{
  "vocab_size": 45,
  "loss": "sigmoid",
  "encoder_activation": "gelu",
  "text_encoder_causal": true,
  "max_grad_norm": 0.5,
  "max_steps": 11400
}
Rows from block 5 of the image encoder of a small contrastive image-text model, named by matrix and row number. Rows with one number belong to one channel. Each number is 128 + 32 x the weight over its row's rms, rounded and kept within 0 to 255. All counts start at 0. Numbers have three digits each.
After each channel's rows are labels from the 100 images, of 14848, where the channel reaches its highest value: "lies over" is the class under the peak; "colour at peak" is the nearest of a few named colours to the mean colour under the peak. Only what is clearly more common there than usual is listed. The data: flat shapes of many kinds, plain or patterned, on busy backdrops. In brackets: how many of the 100, against the usual share in percent.
# convs0: expand pointwise conv (encoder.blocks.5.convs.0.weight, 512x128x1x1), inputs 0-127
# convs1: depthwise 3x3 conv (encoder.blocks.5.convs.1.weight, 512x1x3x3, trained with AdamW), a 3x3 kernel
# convs2: project pointwise conv (encoder.blocks.5.convs.2.weight, 128x512x1x1, transposed), outputs 0-127

convs0.181:110087101109124112147140095128128121159132120128125111113104096098138096086179140118122058120090191148197071065154151167156143067150229155179136080159119145117160201193060135131151109067136143146115079101148172134159132139099126089114106123133066091150160123117147113147071120112120128082112138185098097128122107133129106157085129086149159105130083129158127123172108111090138185135099
convs1.181:168135098139185174152152132
convs2.181:165140144113122121121071127137121100064127139084144159144117135139100162187139130166132247134201105147090141106155135172165056131132060121073100158133157101119102114108174086133102117122173072103132108142045116106093140121123157137111129131138105149115138098088117156145168142128083087156167166070121138173104156178108153131099134137096100114159149110080062130096175154186127153104136
lies over: circle (40 vs 1); ellipse (29 vs 0.5)
colour at peak: blue (88 vs 1.4)

convs0.218:132120140096131129105086143131174106056089142105165167154116133087101144123155128118161119155151126101213130103133156119092089156109124069086176105114132104139099130122116129161165107122082149115104134165109123092107140131149122053132126154131126121181110188132110087164219180188124123118120143161121136125121109171168123191156083169082207117129070114078094192108091144125099182095082
convs1.218:124154140168168165132184153
convs2.218:096150114125097105125121159162091125108133157159183121149173123151111142134124132134164151182111079142073180181131105160101139076162183176167059121134169174158118148164126113114111188175171138149128145113132119137146139186117167110143120089124118121086136113129154162112108039113165100171113176142120094159095114111106160107122199138111088207117207190068104084113149134108145100106134
lies over: square (26 vs 0.9)
colour at peak: grey (62 vs 36.2)

convs0.80:115137145080084104149110116136134072127146126134147149137113123086065128080091119117102169118149133139112108070133123090174112190117143116129139101171149172119182134160146161154076150157183113110152125159094146135129121141127078136114145127127147122134139155182060148089145115134139121099172069166086163150062136044130174073163124075126123202169105171211128094142184120129167110186152
convs1.80:093143141148204153125145105
convs2.80:152114129156139112111172111082124137069122106094076107107159153086156131113130144175049126042113128108116158183141122074147129142119151122132075164093182106101098118155061124097090167109144168099089102179161111112157110109108167113144124127082118102167104156119095168139094063116186179163135106127164139127147119167130096149055121132140135102082144124097088163043132117132143150191087
lies over: flower (52 vs 0.5)
colour at peak: brown (73 vs 25.3)

convs0.55:106096144128064205160144135122182102131084119181121169106111153098190140102137143086181070118123129136154115080129156156125080134098158135114106137101128126120129191100154184129136116085123099137103124042105134099162149169081159229100166090103123126151157142114143156111154188115111135144129096097153163124157163108206103104139123139165074177115116192142113113164140120140082128150082
convs1.55:095098144073177162127148134
convs2.55:129118120061160130103184137157067130163064117102118125147136143144100137128153142139037173149133206137138108119104143130124107132141098109158183134114169131192103179095092149133124129113088155103115195072086230168093110090107113116137172146155207143072117201147151164113137160112112172128127138110103119065161133132121175087112159115136158115136144152122105104107111176146154138134123
lies over: triangle (40 vs 0.7)
colour at peak: black (36 vs 8.2)

convs0.131:086146132121128167105144134147121083139133150134132167111156083111154184099128139149120157200139190085161105209140108063128090163159090141121085175097141140064107174185175111145145124165199111105135138106155086091125178083143159143160132073101156142127169142071118167060154159124117153082123199130153127138139060161099104124125137119119106173116144152151130138096166176099165144116102
convs1.131:148160148149186151166150161
convs2.131:108092159094098105116125096118141164206140147124110085165147173075133152162156102142160092120120116151128142118151130135156144069093194136109149064156137090136186030136068139161144130095083179096100184144197122130152063164123189121122108149152095125182128106160111088156099101160122133120164150176135148112170167157147142092138162133163133068120099144147133130131099122151054148146105
lies over: gear (35 vs 0.8)
colour at peak: brown (53 vs 25.3)

convs0.219:176085136063109153162133085103133075164121171121112179129077098074133159133138142090129162113140121123143083134064186167162121147155158123172136108103156112162161091132129118095147106151092168174126092153179101095100134149133130088086172122120051168092110135067135098100133156152117075119117222163127144075125175100178102144116135117169159169171117152102120100137143078104090103179107
convs1.219:082126150186117145164105095
convs2.219:144037079204105095140126143127144158146113130166129106197111107135130156179071103168139090159159142172135080121153136104120117179163142130142144110124082133056167192151153120114142135043113139167122126107164131109160144075157078146078162205136153109135109148115139081106160159155108113111055092114154115092058129151107142153115124107123087139150090170088102140115128159166096150124125
lies over: ellipse (29 vs 0.5)
colour at peak: blue (25 vs 1.4)

convs0.145:150089183135114101164109097149134129069139169129196079195131127106166131095155110129175172146160090138102153146143144069117166125130108108131149146097177127186126089148132160151143164179118094151135141158120144123168090155048173057089142098182170139111085125086134151116108144152124095151131126100096164094149104157061112167113112128156206131097112101117195090144142090157086148142074
convs1.145:143159156162073156160164130
convs2.145:123185104177177168149119130143143146120205165117135107079132119121072160080139101150108102135132110138069207130124122095132135100153105168169093158118136144176068157156121113080151162170148099132172161186130087060101170120098141092191125068094146144173084108145191100147107043087133135170121159139104132106130143117156132153124149123116113117145168156147094186116116155167130076150111
lies over: hexagon (25 vs 1)
colour at peak: pink (28 vs 11.8)

convs0.47:144181144057124123124122075145133102090200089122114172176141132106143072078152095080155153134173174160189144149133167105113091125140129141133131127134146150152138160187100098148129142129103143095141133058114168125126111145120093071078059111155151155176114124114110157080118143110135171054125064078089110121149102115133118118105121176154112099135128096193189154123047111131156175131153
convs1.47:116121116176178170156120166
convs2.47:109084129142155125113153162119164135162107162157074031125152115136079145157127182174163072128057099127081028135114153151118117161135133116146178138125154077100127109082161083153111099067072135173140081079128136130116122085100151148120196163143102107084142141160115066144152174101094105173118120155158100115132177146119135102095089114161172156131095130103105105109133154118108108138175
lies over: ellipse (35 vs 0.5); bar (30 vs 0.4)
colour at peak: green (26 vs 4.8)

convs0.346:110119180101103100106136102162162108163128120019197118186085124113195179148089159114191073082134128086111101146146109105070131129162152126078178108114130160137112115150085069151158118080132095104169146142156109054123111132127152117172118138101151154176131145137166121075146136132105111139098147171104170073132139134155093132135114137138163109182105121189160120094140139071157084144125
convs1.346:134169084144188124127151161
convs2.346:092097149168126197087115145149117139092099135168106113134106129136149071123138120116107116168105148160091114158145112086164092100116160112150156165209119158112110134113061150165053150191137108124144122069143126159161148156131096083161159159100129133155091110156108190155155173183138177092145147083142142073114111131073189153084098120178163083074136120087058163130129114164128136096110
lies over: ring (26 vs 0.8)
colour at peak: black (27 vs 8.2)

convs0.116:119116112159068110112142167161163110092114139114161116138142077100169133113110157110141117135132136109119096149182109078037169124166181118094166095145129118161140177099115140107136053113098120144163126122109106102108153174106165148165131137157161056161090159132167125117121173159097135065120098155142168169204065158098126142162070159170116140090164137139189117164107173154068157124085
convs1.116:114146137160182169158154091
convs2.116:144151205124172162146134131156083141155095152110112161119132153135058170091127111136168101128117133127126125074074124192115066098111121107099123164126120167104075091133112106195145157129094153153121176109153128155153150105124109107124085124130113127059162132124098082124112049089177122151176174054121153122091144139115078132076122135119114133113119160042121165086128132144071060163095
lies over: square (37 vs 0.9)
colour at peak: black (48 vs 8.2)

convs0.211:115121153068141183132150083140092127092108136151099127072109120133169101127094152166149104107124129066065152148119165120075138114152102133103086122126126160165127107094086095107093153123157114067115172127142082173196132142185111155069108111162136196125185123130090192154150119121138070113058086139115122082092136161202130117132119141088136090175146150131130100163114190121169128172085
convs1.211:158158153171176127128176112
convs2.211:179164092133101150146115097128125117125178105102161146210152158164119155081175153080171117134096152181128127114086100129179102122160169135132114061118128133073069137105148140115180104166134128192176115132095105116111097073098122132190109074138159104143143089080159117144098089108155129185084138116098146172142092150074149115118078087156133180093078165171110144110186143100138123135174
lies over: circle (69 vs 1)
colour at peak: black (40 vs 8.2)

convs0.10:121112133098094112123135160146136149123119143114110107083110152140185165110106107173103078140087079159142146142163083159114113094116107102137159083125129108173149144191119241214171104076089181110109137135128144083104091084101130131180137113129122115130105153160140151126097145162135186133100166221087086111148155105132101127130146083121126094163122096175115093163193094151098127146063
convs1.10:113168100171175154153152154
convs2.10:144159139157179124160081125132124138113151162134123129125102161133141138129092101122145092167141081156138105083076161113099133183124110161192154116074123090111112179161145131117079157085177133119184099151199135084109100151122068110125093118129113092107176143134079144093106091106142163102138137115116102205121082229125169100147083141157118086156156179140134108139131174142188044109140
lies over: flower (32 vs 0.5)
colour at peak: green (31 vs 4.8)